{"model": "masked image model", "dataset": "coloured fractals of 300 iterated function systems on busy backdrops", "train_examples": 195000, "image_size": 48, "crop_scale_min": 1, "horizontal_flip": false, "rotation_deg": 10, "method": "simmim", "mask_ratio": 0.6, "loss": "l1", "arch": "convnext", "isotropic": false, "norm": "rmsnorm", "hidden_act": "relu", "mlp_ratio": 4, "layer_scale_init": 0.1, "inner_norm": false, "patch_size": [2, 2], "depths": [3, 6, 6], "widths": [96, 192, 384], "kernel_size": 7, "init": "torch_default", "residual_init": "zero_last", "optimizer": "soap", "beta2": 0.95, "learning_rate": 0.0022, "beta1": 0.95, "shampoo_beta": 0.95, "eps": 1e-08, "precondition_frequency": 50, "max_precond_dim": 512, "one_sided": false, "adamw_lr_other_params": 0.0011, "max_grad_norm": 5.0, "cautious_weight_decay": true, "max_steps": 40000, "batch_size": 128, "epochs": 26.3, "lr_schedule": "wsd_sqrt", "decay_fraction": 0.4, "final_lr_fraction": 0, "warmup_steps": 800, "weight_decay": 0.1, "adamw_weight_decay_other_params": 0}
Rows from block 2, named by matrix and row number. Rows with one number belong to one neuron. Each number is 50 + 15 x the weight over the matrix's rms, rounded and kept within 0 to 99. All counts start at 0.
# fc1: MLP up (model.blocks.2.mlp.fc1.weight, 384x96), inputs 0-95
# fc2: MLP down (model.blocks.2.mlp.fc2.weight, 96x384, transposed), outputs 0-95
fc1.81:40 48 36 44 50 60 38 46 40 60 43 58 49 52 61 55 36 22 33 42 45 51 57 39 42 56 52 45 32 47 46 46 45 57 56 66 45 44 67 47 61 54 56 43 65 57 49 64 43 49 68 26 45 55 71 51 57 52 58 40 58 51 44 60 45 56 57 42 45 56 86 33 51 34 59 46 54 59 67 57 40 54 51 37 64 44 44 41 53 54 63 50 40 57 59 68
fc2.81:57 36 70 26 55 52 51 47 50 46 25 31 50 55 34 39 33 59 42 43 54 56 24 84 47 42 43 60 38 51 58 34 33 60 51 51 47 67 76 30 68 81 64 61 74 90 56 56 43 31 52 54 42 41 38 49 63 62 48 52 36 52 51 36 60 43 43 54 52 33 52 73 65 69 53 30 59 37 48 42 84 64 43 49 57 71 64 63 72 41 51 49 61 63 50 37
fc1.83:62 54 77 42 53 42 60 38 59 54 35 37 39 46 48 40 36 47 50 46 62 42 63 59 46 29 57 63 63 37 47 57 52 22 34 35 48 41 47 50 40 46 49 58 57 50 51 62 45 41 62 60 66 47 53 46 57 48 44 57 26 50 53 66 45 62 56 57 44 38 75 22 40 48 54 26 59 56 48 42 75 43 43 53 35 50 53 74 42 57 50 49 41 47 49 63
fc2.83:45 57 11 46 46 36 53 30 67 68 30 45 26 39 45 85 58 49 48 38 40 49 80 44 51 31 25 62 63 46 38 46 54 35 37 32 66 78 81 30 16 88 52 35 44 63 49 27 57 59 62 67 52 45 65 24 42 48 31 52 53 31 49 49 53 00 19 40 51 60 22 51 57 57 55 76 51 31 49 66 52 72 57 45 52 40 63 68 46 27 52 54 80 43 49 48
fc1.85:64 56 48 52 51 50 44 48 72 47 56 49 70 29 69 78 60 83 32 47 60 34 43 47 55 37 48 61 62 44 57 47 71 53 63 64 60 32 47 53 47 55 58 67 41 50 60 29 54 39 39 54 48 41 43 69 45 62 54 50 56 53 53 47 65 17 32 36 45 42 30 44 55 76 61 66 41 43 78 50 57 68 49 60 50 53 23 46 36 69 73 71 67 15 52 47
fc2.85:53 31 31 54 68 51 26 56 59 40 42 48 53 51 70 45 35 18 30 62 54 39 36 37 43 19 31 28 33 46 74 28 45 25 46 21 73 61 74 45 38 55 56 52 60 68 37 57 51 39 55 72 31 76 72 46 48 60 14 62 37 47 35 55 51 43 44 61 25 52 51 43 42 39 95 26 46 64 62 54 36 63 41 70 45 22 30 72 71 46 39 37 50 43 25 36
fc1.86:64 61 54 49 38 45 64 43 56 58 47 45 69 48 66 60 38 56 55 69 43 45 55 42 54 45 45 41 59 56 52 47 43 60 59 39 50 54 55 34 50 42 72 40 45 65 49 61 63 56 53 47 57 57 44 42 59 51 52 53 47 38 54 46 28 39 47 45 30 39 52 45 56 45 44 43 52 52 50 46 65 60 51 50 44 49 39 42 37 57 65 33 50 58 45 44
fc2.86:58 52 25 48 47 33 49 52 62 49 56 68 52 46 46 51 26 44 57 46 40 51 42 65 50 26 46 52 49 59 65 40 56 53 42 48 47 54 57 43 35 53 54 62 42 23 57 43 53 72 34 47 36 53 59 53 48 49 71 59 40 51 30 57 68 73 58 55 50 55 48 41 48 47 84 39 55 68 43 40 39 50 45 51 56 49 52 60 38 56 43 57 54 38 56 39
fc1.87:38 41 57 43 13 46 63 55 52 48 43 55 52 39 69 51 58 53 42 52 74 49 40 01 57 61 46 41 57 50 43 42 31 54 60 54 32 57 49 49 63 56 46 61 44 59 51 40 28 51 58 37 40 42 53 79 46 75 77 60 71 52 63 50 29 40 56 31 29 46 57 44 27 30 46 49 43 43 38 72 32 38 03 59 27 62 39 55 24 84 56 11 63 45 56 58
fc2.87:49 45 46 49 20 51 52 71 39 53 47 41 13 48 52 54 40 22 35 48 69 60 61 49 46 45 51 40 32 45 54 54 42 64 70 47 44 48 57 59 60 40 60 36 62 54 39 43 80 32 48 69 56 40 64 50 52 55 45 39 41 25 41 44 65 64 79 60 55 69 52 66 35 10 61 67 60 34 49 63 50 32 63 55 78 45 66 50 35 58 48 85 67 43 58 46
fc1.88:55 46 61 44 80 37 52 32 67 63 46 58 45 55 49 57 56 36 24 39 65 43 53 54 56 39 52 70 65 99 50 51 41 39 81 47 51 47 42 54 83 63 57 70 51 66 81 49 44 45 35 71 22 49 52 38 68 23 26 67 62 48 60 60 57 43 47 64 50 63 41 38 50 60 48 50 49 49 78 31 38 55 26 33 58 75 68 12 48 49 37 62 53 52 51 43
fc2.88:88 43 46 51 61 61 52 62 54 54 53 46 52 57 37 49 64 37 25 51 48 36 57 51 45 37 45 50 62 46 53 54 59 54 36 56 43 37 61 42 26 64 52 60 51 55 12 60 47 31 62 75 45 12 50 55 66 65 25 57 51 45 51 36 63 99 34 00 50 39 66 60 00 51 66 61 55 60 39 60 86 74 55 71 55 35 71 59 78 31 48 52 38 55 29 34
fc1.89:43 48 73 50 64 58 39 44 54 62 75 49 44 44 51 38 28 46 80 42 55 67 29 71 52 49 61 49 49 42 80 53 30 44 36 66 21 30 62 44 50 51 42 39 46 57 50 51 41 61 43 26 49 65 54 52 68 59 55 53 49 61 32 54 72 37 53 27 48 61 70 57 46 55 42 52 43 38 42 42 50 32 50 28 63 60 41 56 99 47 48 51 53 50 68 36
fc2.89:23 58 51 42 36 44 56 58 66 32 30 25 35 84 36 56 27 44 80 40 40 76 54 30 53 60 58 46 36 42 23 79 65 71 94 61 55 57 56 45 57 58 69 69 41 81 24 43 00 47 25 48 43 52 99 26 23 47 32 39 72 55 85 48 75 34 51 49 56 69 32 60 71 38 55 36 29 53 60 32 55 33 85 40 41 28 66 40 58 46 46 51 32 46 17 53
fc1.90:53 70 50 44 45 55 33 42 50 59 76 55 34 33 55 56 45 62 60 52 63 07 45 86 55 58 43 57 56 33 64 31 67 34 52 67 69 72 62 62 47 50 47 82 59 52 41 30 34 41 40 89 73 44 56 60 76 50 77 60 37 36 57 55 47 61 52 48 31 48 56 37 50 61 44 39 47 60 44 25 35 67 21 62 63 51 26 79 44 99 55 50 23 31 27 69
fc2.90:62 61 41 43 28 52 57 68 28 52 46 56 54 81 45 59 48 31 95 62 90 67 44 45 83 47 65 38 17 61 62 37 53 33 75 67 11 64 57 27 16 62 27 73 43 36 45 46 66 50 06 43 38 52 65 33 49 49 46 57 46 24 41 54 51 57 37 27 35 75 37 36 60 44 79 25 57 71 48 43 31 38 86 47 63 75 62 50 38 51 89 65 91 78 74 37
fc1.91:55 42 26 44 40 41 39 51 61 80 33 40 69 61 62 58 16 57 55 31 67 95 51 62 51 53 39 56 69 48 54 51 91 32 92 68 40 39 58 27 56 49 36 40 80 36 37 40 00 49 44 54 48 57 33 58 32 49 68 70 74 18 67 48 61 65 42 33 56 74 55 09 17 41 34 34 48 40 17 44 60 56 47 47 59 73 39 37 23 37 53 53 27 63 48 46
fc2.91:36 61 59 50 37 68 22 41 40 40 53 63 51 71 44 61 55 50 25 52 63 59 44 32 68 38 78 54 54 45 53 24 52 41 51 48 64 41 35 60 55 39 55 37 56 32 36 45 68 70 47 85 61 55 28 52 82 69 67 47 35 51 56 61 46 58 61 62 57 22 38 41 64 35 56 34 30 30 59 57 30 56 36 68 70 51 47 35 53 40 23 33 36 74 58 43
fc1.92:24 64 87 48 19 47 13 54 62 46 44 45 47 44 58 66 65 59 71 50 18 38 53 25 76 55 57 40 37 53 53 42 62 78 49 36 58 37 58 60 18 56 56 46 54 42 30 43 57 60 39 48 32 63 42 75 52 59 36 44 31 39 62 50 34 50 49 41 47 26 54 30 48 28 50 45 54 45 44 48 99 61 73 55 79 53 50 57 66 34 44 47 41 51 62 70
fc2.92:73 37 46 30 45 46 52 65 55 47 45 31 40 44 35 57 50 35 62 49 88 48 45 45 30 43 67 52 39 51 50 31 43 58 63 41 53 41 42 48 34 77 17 51 50 39 43 47 59 68 59 45 61 45 63 49 75 56 48 51 48 63 40 37 62 38 57 42 56 83 39 53 58 36 74 50 65 51 45 46 53 38 42 45 29 45 64 56 54 45 37 45 80 50 43 51
fc1.93:43 53 49 26 62 50 66 51 57 59 43 51 51 35 56 60 31 68 56 31 42 47 62 54 60 58 39 46 34 61 57 21 49 50 44 57 53 30 26 77 52 40 52 39 24 60 52 38 47 50 46 30 34 51 63 24 62 47 48 63 28 47 47 30 55 58 46 57 58 39 79 50 45 46 46 55 60 44 49 53 49 48 51 40 56 59 29 66 46 43 32 43 68 42 61 43
fc2.93:64 59 63 36 60 33 49 57 63 58 71 38 50 77 71 60 65 51 42 72 37 41 57 56 42 37 65 44 47 33 20 09 54 38 40 35 65 49 45 45 71 52 64 48 53 75 46 33 38 62 43 51 70 80 57 60 61 38 59 47 29 52 45 57 75 55 63 51 57 45 64 29 65 46 41 68 58 57 48 66 55 45 67 62 14 19 49 86 12 43 18 82 77 65 70 55
fc1.94:61 47 34 65 62 42 51 65 44 63 53 41 45 41 46 40 33 57 68 43 46 75 47 75 39 34 53 39 35 45 59 45 87 64 62 40 55 29 39 86 58 43 56 43 48 57 46 60 54 70 70 57 14 50 64 55 54 34 42 28 48 51 43 48 44 30 49 51 51 52 65 44 53 85 42 35 43 42 89 31 77 24 26 44 22 50 57 44 92 45 59 16 53 39 57 37
fc2.94:38 47 71 59 60 36 54 81 08 68 47 70 46 31 57 39 45 34 40 25 63 70 59 59 66 15 33 52 63 65 39 77 53 60 62 43 41 63 57 71 49 61 50 45 54 39 57 44 68 02 32 45 38 54 40 87 53 71 42 32 44 34 30 60 20 54 40 55 52 69 49 56 45 55 58 54 50 61 56 42 32 29 47 70 46 80 58 96 22 59 31 67 69 60 77 60
fc1.95:47 32 65 55 47 66 58 38 36 77 63 53 57 73 55 46 44 57 55 48 33 48 44 46 36 41 45 47 33 52 60 44 47 31 64 71 38 41 27 21 46 29 54 34 68 51 53 43 54 45 55 45 48 54 45 53 46 57 37 43 39 03 56 47 40 43 54 54 42 19 39 52 41 48 35 35 42 33 42 39 65 61 68 53 53 56 49 36 50 53 34 50 39 59 52 53
fc2.95:53 49 56 37 54 57 45 56 64 60 42 53 45 45 60 52 36 67 73 53 67 48 54 27 53 52 56 37 57 58 33 51 55 20 51 43 62 70 34 54 67 49 66 37 64 51 70 50 56 75 45 39 60 39 47 44 43 62 70 65 64 50 55 54 52 56 70 60 38 62 51 30 60 48 48 51 49 43 46 46 51 61 64 51 73 56 51 46 50 58 62 60 70 45 70 43
fc1.96:34 57 38 58 23 60 37 70 61 36 53 50 49 71 30 40 10 59 52 59 59 50 55 90 44 44 49 62 24 52 25 58 72 78 64 35 46 58 51 72 68 37 34 41 10 33 70 58 21 45 99 39 62 50 59 66 64 16 49 60 69 41 51 49 41 88 61 67 99 55 57 63 65 59 32 31 51 21 48 82 73 42 81 74 55 49 46 99 99 43 43 28 07 38 47 51
fc2.96:64 28 63 52 39 47 17 66 51 22 58 44 36 67 38 48 16 57 44 57 58 52 50 56 48 56 13 63 74 31 65 42 84 52 41 60 59 65 61 62 63 31 35 60 34 55 49 48 58 48 60 76 33 36 19 36 55 39 65 55 63 42 40 41 70 58 63 19 62 66 76 50 54 38 48 56 45 08 79 64 44 40 42 47 51 32 22 48 49 60 40 37 59 57 16 69
fc1.97:25 49 53 60 46 67 43 85 53 57 77 38 68 59 57 42 57 38 34 57 41 50 44 56 66 50 50 54 55 50 56 62 59 60 29 47 55 50 48 51 57 55 50 34 56 52 35 48 44 39 56 55 57 39 39 57 60 53 49 54 59 40 48 44 34 35 68 61 58 40 64 51 31 66 60 31 38 39 35 50 74 55 61 58 72 49 43 62 48 35 47 54 59 49 58 50
fc2.97:40 54 60 44 31 42 50 58 50 37 41 53 55 54 60 61 48 59 50 54 55 49 39 55 54 40 56 60 46 51 47 43 54 61 37 60 51 37 49 53 46 44 49 49 42 45 44 43 56 50 48 46 67 60 36 56 54 52 47 40 42 42 22 37 46 37 36 63 64 60 43 45 34 55 68 47 58 47 49 47 56 52 39 55 47 40 29 40 40 59 70 50 72 59 33 37
fc1.98:34 36 28 17 48 02 31 54 74 44 44 65 35 38 56 68 00 54 83 56 69 53 43 43 70 76 41 42 69 53 39 60 69 45 40 60 34 15 64 55 50 45 52 39 68 53 59 46 40 51 43 50 71 69 48 54 54 60 39 38 19 47 75 50 52 32 50 60 60 24 46 53 29 78 51 22 60 45 28 69 35 48 39 58 48 34 47 72 60 56 80 50 96 55 50 34
fc2.98:81 28 49 53 37 59 62 31 48 62 46 61 37 32 46 38 32 56 35 60 43 35 42 60 46 53 46 44 38 75 53 46 48 44 66 27 75 61 48 48 63 91 46 47 40 42 26 37 49 72 56 62 74 56 36 41 60 73 36 46 48 64 28 43 53 39 45 63 72 83 47 93 46 56 58 79 50 45 50 58 32 55 75 57 41 61 56 50 79 38 42 56 49 44 39 58
fc1.99:57 60 25 51 44 27 57 16 26 34 41 76 34 62 64 56 47 58 41 25 33 52 45 42 52 36 44 47 51 46 55 74 21 63 64 29 40 54 46 38 50 51 18 38 51 57 66 59 56 56 29 56 32 42 58 53 49 25 27 47 41 35 53 47 47 77 60 68 54 39 62 36 53 47 56 58 48 68 79 52 57 54 48 62 48 54 69 38 42 62 36 49 44 49 57 64
fc2.99:59 35 71 39 51 53 35 45 44 43 48 57 57 48 59 55 33 67 49 50 66 55 38 64 41 59 41 63 31 71 42 65 49 40 54 42 36 39 34 37 42 26 50 32 38 48 34 47 51 56 54 45 39 51 72 50 38 58 51 43 44 40 53 46 50 66 39 42 22 72 54 58 25 21 58 58 56 63 60 42 59 71 50 44 34 33 51 47 41 33 49 41 48 41 44 50
fc1.100:17 46 37 28 31 54 28 71 51 60 52 66 34 52 35 35 71 56 36 31 55 54 58 35 69 54 58 53 47 34 65 64 44 41 67 44 66 85 62 54 28 50 68 36 43 34 22 47 67 57 55 64 74 50 30 57 54 49 23 43 58 64 28 66 60 42 65 58 65 42 43 58 43 50 57 62 32 47 56 51 77 61 67 97 45 64 76 40 77 39 40 55 54 50 59 37
fc2.100:52 72 40 55 24 52 47 41 33 66 31 61 53 32 33 38 33 58 43 53 50 50 38 50 58 43 37 59 56 53 32 47 50 65 34 44 68 40 37 66 58 50 35 54 51 49 49 58 33 59 53 48 52 51 61 50 70 42 66 52 67 57 37 50 54 35 43 58 44 53 47 34 34 76 41 27 32 72 27 23 28 57 50 56 52 31 48 57 47 72 54 59 70 23 51 57
fc1.101:72 48 60 62 62 46 46 36 39 51 42 48 45 46 59 64 73 49 71 32 51 56 36 37 61 48 63 63 40 39 47 51 31 74 41 71 64 44 51 28 62 53 54 49 37 40 47 39 58 72 44 19 66 52 49 54 52 54 56 57 49 46 23 57 55 61 38 48 48 47 45 55 46 45 60 56 42 63 37 41 54 48 36 43 58 65 76 74 44 23 51 61 60 43 57 43
fc2.101:56 67 34 40 53 53 38 40 50 60 46 52 49 41 44 45 54 10 47 60 46 60 49 30 54 49 76 41 47 42 47 85 27 29 36 56 55 73 74 28 51 60 33 54 46 40 53 63 47 50 61 62 56 49 53 55 71 52 41 30 33 16 17 45 73 58 42 51 49 51 42 52 35 58 67 58 84 40 46 29 50 47 48 54 36 40 70 25 43 52 54 66 66 50 74 41
fc1.102:62 55 67 37 28 27 49 39 28 49 51 60 73 41 62 63 38 42 45 57 50 61 33 53 57 49 41 46 52 51 40 53 41 40 38 43 69 56 65 56 55 44 67 41 60 58 39 38 42 52 40 54 41 61 48 55 42 51 64 47 42 53 50 57 46 66 34 61 50 31 35 51 65 46 68 55 56 37 64 48 49 55 56 52 34 61 43 55 48 58 52 44 13 65 46 49
fc2.102:37 31 48 46 38 38 54 67 42 45 49 39 51 37 36 50 58 60 50 34 56 59 65 36 48 46 51 57 28 58 52 46 47 52 48 60 50 45 38 46 57 42 42 58 50 44 43 47 55 42 48 40 43 51 31 52 58 58 50 62 44 64 54 55 40 30 56 54 33 43 45 38 44 40 66 53 50 35 54 39 46 43 35 53 57 38 44 39 38 48 40 59 38 38 23 54
fc1.104:60 53 52 43 60 47 57 25 39 40 50 36 49 49 75 36 95 45 34 53 68 34 50 32 55 41 45 43 52 79 54 44 64 74 59 52 28 56 38 55 59 56 28 38 39 51 80 50 22 48 51 45 36 55 82 48 56 35 26 51 46 43 63 39 41 63 62 50 57 21 34 50 64 58 52 47 47 32 16 66 73 50 53 56 50 28 52 66 67 71 50 51 49 61 00 53
fc2.104:36 52 43 47 59 41 65 79 46 43 42 45 52 25 53 15 39 53 49 53 52 46 61 73 38 53 51 33 71 49 55 93 59 50 47 32 42 56 25 47 51 66 58 42 45 50 51 58 55 76 32 29 42 67 54 40 17 35 47 49 49 35 50 48 63 67 59 41 39 50 51 69 85 55 44 42 39 33 22 30 64 45 46 21 45 34 42 37 42 75 34 54 52 48 38 35
fc1.105:49 42 52 55 22 66 44 60 33 38 54 33 42 21 43 51 56 54 65 49 67 66 53 99 36 58 39 70 26 61 39 69 53 32 37 31 83 73 59 42 49 43 58 39 67 50 39 29 36 50 50 61 58 59 64 41 67 39 14 55 73 56 59 53 58 30 40 55 46 64 24 60 23 43 64 29 63 47 58 58 42 48 73 44 55 56 66 36 65 36 52 48 31 67 48 61
fc2.105:41 46 36 55 37 32 36 49 66 61 55 50 59 73 35 30 47 70 63 49 26 38 30 35 80 30 46 40 61 49 64 79 52 40 55 43 48 55 52 75 52 41 49 41 81 33 66 59 77 72 07 43 58 65 56 44 49 48 51 35 57 66 56 40 44 24 61 48 26 58 39 54 40 62 54 46 51 60 57 52 55 63 44 43 56 51 52 32 32 81 35 59 33 36 31 41
fc1.107:53 64 63 49 51 41 33 64 57 51 57 53 49 51 46 39 00 41 36 36 60 42 51 99 65 47 41 66 53 70 84 12 56 41 68 41 37 46 62 65 62 49 19 64 51 51 29 36 42 95 62 43 25 49 50 68 60 66 61 58 30 64 46 66 68 00 66 41 90 34 56 62 58 67 39 00 37 09 54 44 50 26 60 19 92 56 50 77 99 99 32 27 62 59 60 59
fc2.107:66 44 60 51 62 54 49 60 54 46 48 51 68 50 40 59 37 73 66 47 57 52 23 20 52 55 46 40 75 70 67 40 67 52 15 50 68 47 54 61 46 53 46 41 42 68 70 48 00 57 54 99 33 25 41 33 51 34 50 37 62 59 43 38 72 50 45 30 59 58 45 44 56 52 40 55 55 54 59 35 31 25 49 43 40 61 43 62 58 63 59 26 64 36 46 53
fc1.108:67 69 65 37 62 65 55 49 51 52 52 58 36 49 54 60 90 34 57 52 46 56 35 61 65 64 22 51 56 54 35 55 31 65 77 32 56 05 32 71 35 42 27 14 54 28 44 55 39 99 68 41 30 54 37 42 63 35 47 49 59 56 82 23 25 70 78 55 30 95 40 95 72 50 60 56 55 48 72 37 16 41 46 82 75 57 44 11 35 38 30 44 53 38 47 48
fc2.108:20 09 47 99 65 52 40 99 41 85 46 79 38 44 44 53 96 63 33 44 24 27 39 25 22 30 38 75 81 32 61 67 51 52 32 58 50 20 07 78 65 29 63 15 31 49 06 61 52 54 48 71 56 27 18 87 52 52 37 47 75 76 54 99 70 55 85 77 63 59 54 46 73 99 64 49 41 52 46 13 46 60 54 52 43 15 51 47 75 20 63 23 37 31 86 81
fc1.109:85 50 27 49 53 50 35 64 42 42 59 42 57 41 70 37 71 26 49 73 47 49 50 52 50 54 48 41 60 61 57 61 44 50 60 32 65 57 44 41 45 59 57 45 77 43 53 39 50 40 48 43 49 49 56 44 64 29 41 36 29 63 54 55 54 47 56 58 50 56 45 45 64 62 54 62 42 45 36 50 65 52 51 52 43 61 45 41 58 41 49 52 47 46 53 56
fc2.109:67 32 51 45 41 44 65 46 54 70 43 44 60 65 52 37 46 54 59 36 41 85 58 52 50 49 66 68 31 39 71 70 59 62 35 52 50 35 54 43 67 46 33 55 54 44 59 58 47 37 65 61 42 50 32 48 51 57 57 62 66 67 27 47 55 42 37 45 68 51 27 40 32 43 50 74 78 31 42 53 43 57 61 66 51 73 78 40 31 37 19 55 51 18 69 61
fc1.110:58 47 46 45 42 49 25 34 57 32 39 42 40 38 56 39 56 61 08 53 52 47 36 74 64 67 47 36 46 45 46 60 61 58 38 51 60 22 59 52 30 48 39 41 59 69 39 54 47 63 50 36 47 56 56 45 41 67 43 58 50 39 43 34 49 45 38 61 34 45 52 56 47 47 56 63 57 48 47 48 50 57 24 57 39 71 31 52 51 87 39 36 52 59 40 34
fc2.110:50 41 44 35 42 54 57 35 55 75 58 66 23 48 80 47 42 32 50 35 51 47 76 15 43 41 55 43 22 17 50 48 58 46 70 33 58 59 34 37 66 41 57 62 60 54 42 56 52 58 54 59 51 38 58 53 56 45 51 50 21 54 49 51 55 52 50 61 50 52 45 25 48 36 44 45 57 61 55 66 33 56 81 49 50 43 62 49 52 46 34 61 57 57 39 55
fc1.111:57 75 55 50 52 36 68 20 71 21 63 50 42 32 45 57 32 82 29 29 26 99 25 36 35 58 69 59 71 12 51 60 47 63 73 71 82 44 51 43 50 38 55 06 80 32 21 55 21 70 51 36 29 57 70 53 46 96 47 42 35 60 36 46 47 44 18 04 98 32 79 30 14 65 47 12 49 64 64 26 45 56 61 07 50 36 66 31 34 94 09 52 58 59 67 53
fc2.111:51 63 76 96 52 43 64 59 05 49 52 61 35 34 40 09 65 54 94 52 33 53 43 90 53 37 60 49 67 66 78 99 68 47 54 18 39 48 29 36 49 50 37 43 45 54 19 36 34 22 28 18 43 48 52 80 56 52 68 23 48 67 45 63 57 24 60 37 48 44 54 46 64 99 61 91 41 21 36 17 48 30 53 26 47 19 42 53 22 25 84 77 21 45 90 66
fc1.112:72 08 57 91 00 97 60 47 24 52 59 60 51 26 77 35 71 57 39 71 18 40 63 99 57 37 33 16 39 35 67 30 45 33 51 00 83 49 69 39 78 96 80 57 65 63 27 53 37 39 76 72 56 53 41 59 36 30 60 68 90 37 62 36 96 00 34 74 00 83 34 64 87 69 58 88 49 49 38 00 36 82 99 53 99 47 36 07 47 73 46 35 00 65 09 74
fc2.112:75 81 58 37 76 38 50 53 54 30 93 43 37 60 37 47 58 73 49 70 45 52 25 36 56 45 45 58 26 63 85 23 32 42 27 79 47 53 42 41 16 57 49 49 35 50 57 42 54 60 39 61 57 32 62 40 53 18 69 60 33 59 53 28 50 18 40 74 41 55 71 73 11 50 48 30 54 32 70 23 73 64 49 34 21 57 10 53 25 45 79 40 27 29 31 74
fc1.114:74 54 78 30 71 60 41 40 47 77 67 56 37 60 44 42 54 44 45 29 38 52 70 50 56 60 75 50 69 57 50 39 50 71 48 53 55 59 56 56 65 36 78 36 55 61 31 46 41 57 57 43 47 45 39 42 62 37 51 54 53 56 81 49 59 59 44 47 46 43 59 55 42 52 43 57 54 34 60 53 42 52 35 48 51 31 46 48 58 54 33 55 28 52 28 29
fc2.114:46 76 22 51 62 53 59 46 42 39 43 36 57 48 64 41 65 59 61 41 45 50 61 47 51 47 69 72 82 74 47 52 35 39 67 50 73 70 35 61 56 35 51 44 64 52 49 55 63 56 55 65 62 54 52 61 56 37 52 55 44 43 46 41 62 59 54 54 38 46 49 53 64 34 43 57 50 88 71 46 47 65 47 46 52 33 56 49 54 47 60 55 48 45 47 50
fc1.115:67 22 71 47 66 30 67 49 59 22 74 43 31 53 58 16 63 47 70 21 44 36 29 45 41 59 71 43 59 42 48 42 51 51 65 54 37 51 35 44 72 42 46 44 44 61 65 40 51 63 56 52 45 49 62 36 44 64 60 49 68 68 39 36 42 46 61 82 47 46 69 50 46 41 57 45 63 46 51 65 19 41 50 53 29 53 56 35 55 55 40 65 58 56 55 55
fc2.115:57 52 47 55 57 52 67 63 54 31 46 31 55 37 62 46 37 48 60 54 51 33 57 44 42 63 46 53 63 73 70 52 46 47 56 74 82 52 56 61 39 51 81 46 39 53 39 58 48 41 42 59 53 70 61 58 49 48 51 33 33 58 44 67 61 55 47 49 44 57 53 55 33 54 83 50 50 57 60 63 39 72 58 39 48 67 48 50 64 60 59 59 46 50 52 52
fc1.116:58 56 18 43 63 44 36 61 39 63 51 48 36 47 55 65 32 31 48 50 57 74 56 40 57 54 40 30 48 60 79 35 45 52 62 61 48 53 28 65 55 59 53 27 52 62 84 37 44 37 65 57 51 55 60 51 39 45 40 43 60 60 62 42 35 55 59 47 58 28 56 63 62 45 37 35 44 59 71 49 37 58 67 37 64 36 51 39 42 31 45 51 45 59 50 41
fc2.116:60 33 73 41 53 59 61 54 78 58 36 45 34 49 48 51 83 41 54 69 57 36 41 09 39 44 58 58 12 39 35 32 34 51 37 71 67 17 11 47 62 19 60 35 46 62 34 41 46 24 54 93 25 59 09 65 57 31 36 52 59 73 56 61 35 32 98 11 69 41 61 47 69 24 43 36 23 69 22 44 41 50 30 73 70 46 55 33 60 46 09 35 36 60 22 42
fc1.117:55 61 39 49 00 39 45 35 49 65 23 55 69 77 54 37 55 46 54 33 19 72 48 37 54 48 46 49 55 48 60 52 40 54 49 64 37 72 31 49 38 63 26 18 41 47 67 53 29 55 28 99 77 46 36 46 51 68 53 68 65 51 43 62 46 28 28 58 61 01 58 61 38 31 69 75 51 64 45 07 31 35 11 99 57 40 59 19 16 56 44 36 34 66 45 30
fc2.117:41 35 45 61 38 42 46 67 62 41 49 50 15 46 50 63 09 35 25 47 52 55 60 49 31 40 69 52 37 58 58 53 36 60 44 35 39 17 63 64 53 44 52 36 35 50 56 64 63 28 44 40 46 52 38 38 51 17 64 85 61 29 58 58 51 39 43 64 70 66 64 58 29 50 34 68 39 64 54 25 78 52 37 56 88 47 56 45 58 40 79 63 44 50 34 54
fc1.118:66 00 44 65 29 56 44 31 41 45 48 42 18 47 49 46 56 47 54 42 55 56 64 43 40 64 53 50 63 61 46 44 51 62 65 69 33 84 27 37 59 59 67 52 43 28 51 31 40 44 48 60 56 52 54 38 33 57 43 61 55 52 17 59 62 54 58 53 44 47 48 59 61 37 29 64 66 59 31 35 46 62 54 40 70 51 59 52 70 26 73 50 44 36 39 45
fc2.118:29 68 68 39 45 52 51 62 25 11 55 54 58 53 63 69 42 32 63 45 79 60 55 30 67 69 79 20 64 53 70 53 49 45 50 41 25 61 74 29 74 56 46 70 56 63 50 55 56 39 47 65 68 63 42 65 49 49 58 24 42 41 64 45 70 31 69 50 40 36 52 23 33 44 70 14 46 28 42 54 27 57 32 50 58 45 53 47 54 38 82 52 75 61 81 53
fc1.119:56 68 56 81 86 65 51 50 78 56 44 45 34 75 47 25 47 48 52 59 44 45 50 33 64 41 56 40 63 58 40 51 43 49 48 35 40 54 64 61 52 60 39 61 55 60 28 48 34 54 53 53 64 51 56 50 27 52 56 31 45 38 63 63 54 62 45 44 46 54 51 42 56 55 42 40 50 67 52 57 55 40 28 64 43 51 59 42 60 51 47 55 61 64 57 47
fc2.119:44 59 53 48 62 53 52 48 45 48 38 47 47 44 51 52 49 45 56 38 63 50 49 33 39 50 51 48 44 65 51 58 49 58 44 50 51 35 43 48 34 49 24 56 50 44 58 37 50 58 53 64 68 42 52 48 55 43 46 55 41 54 41 38 52 48 46 47 70 62 57 47 53 57 76 56 60 64 62 54 55 66 50 66 43 47 50 39 47 56 52 36 64 44 42 43
fc1.120:47 65 62 54 53 48 49 49 36 43 42 43 44 55 54 35 48 72 71 38 56 69 33 46 41 61 43 56 58 36 35 48 51 45 34 36 46 34 46 56 34 55 49 53 44 35 47 35 46 62 51 24 59 24 35 61 48 49 44 62 46 44 48 53 59 60 32 56 49 47 45 63 34 43 51 72 51 28 42 53 50 47 51 56 76 51 55 53 54 53 74 66 42 44 50 42
fc2.120:40 64 45 52 51 32 43 75 34 77 77 48 27 46 89 57 53 00 74 00 43 32 70 65 43 77 44 55 96 55 36 51 82 79 41 52 36 61 70 49 49 48 48 51 56 49 50 18 39 87 24 30 61 58 65 67 36 31 73 65 24 51 46 54 38 90 59 19 52 88 49 51 18 38 65 63 68 12 56 58 63 52 14 17 31 49 73 51 39 58 41 41 46 39 54 68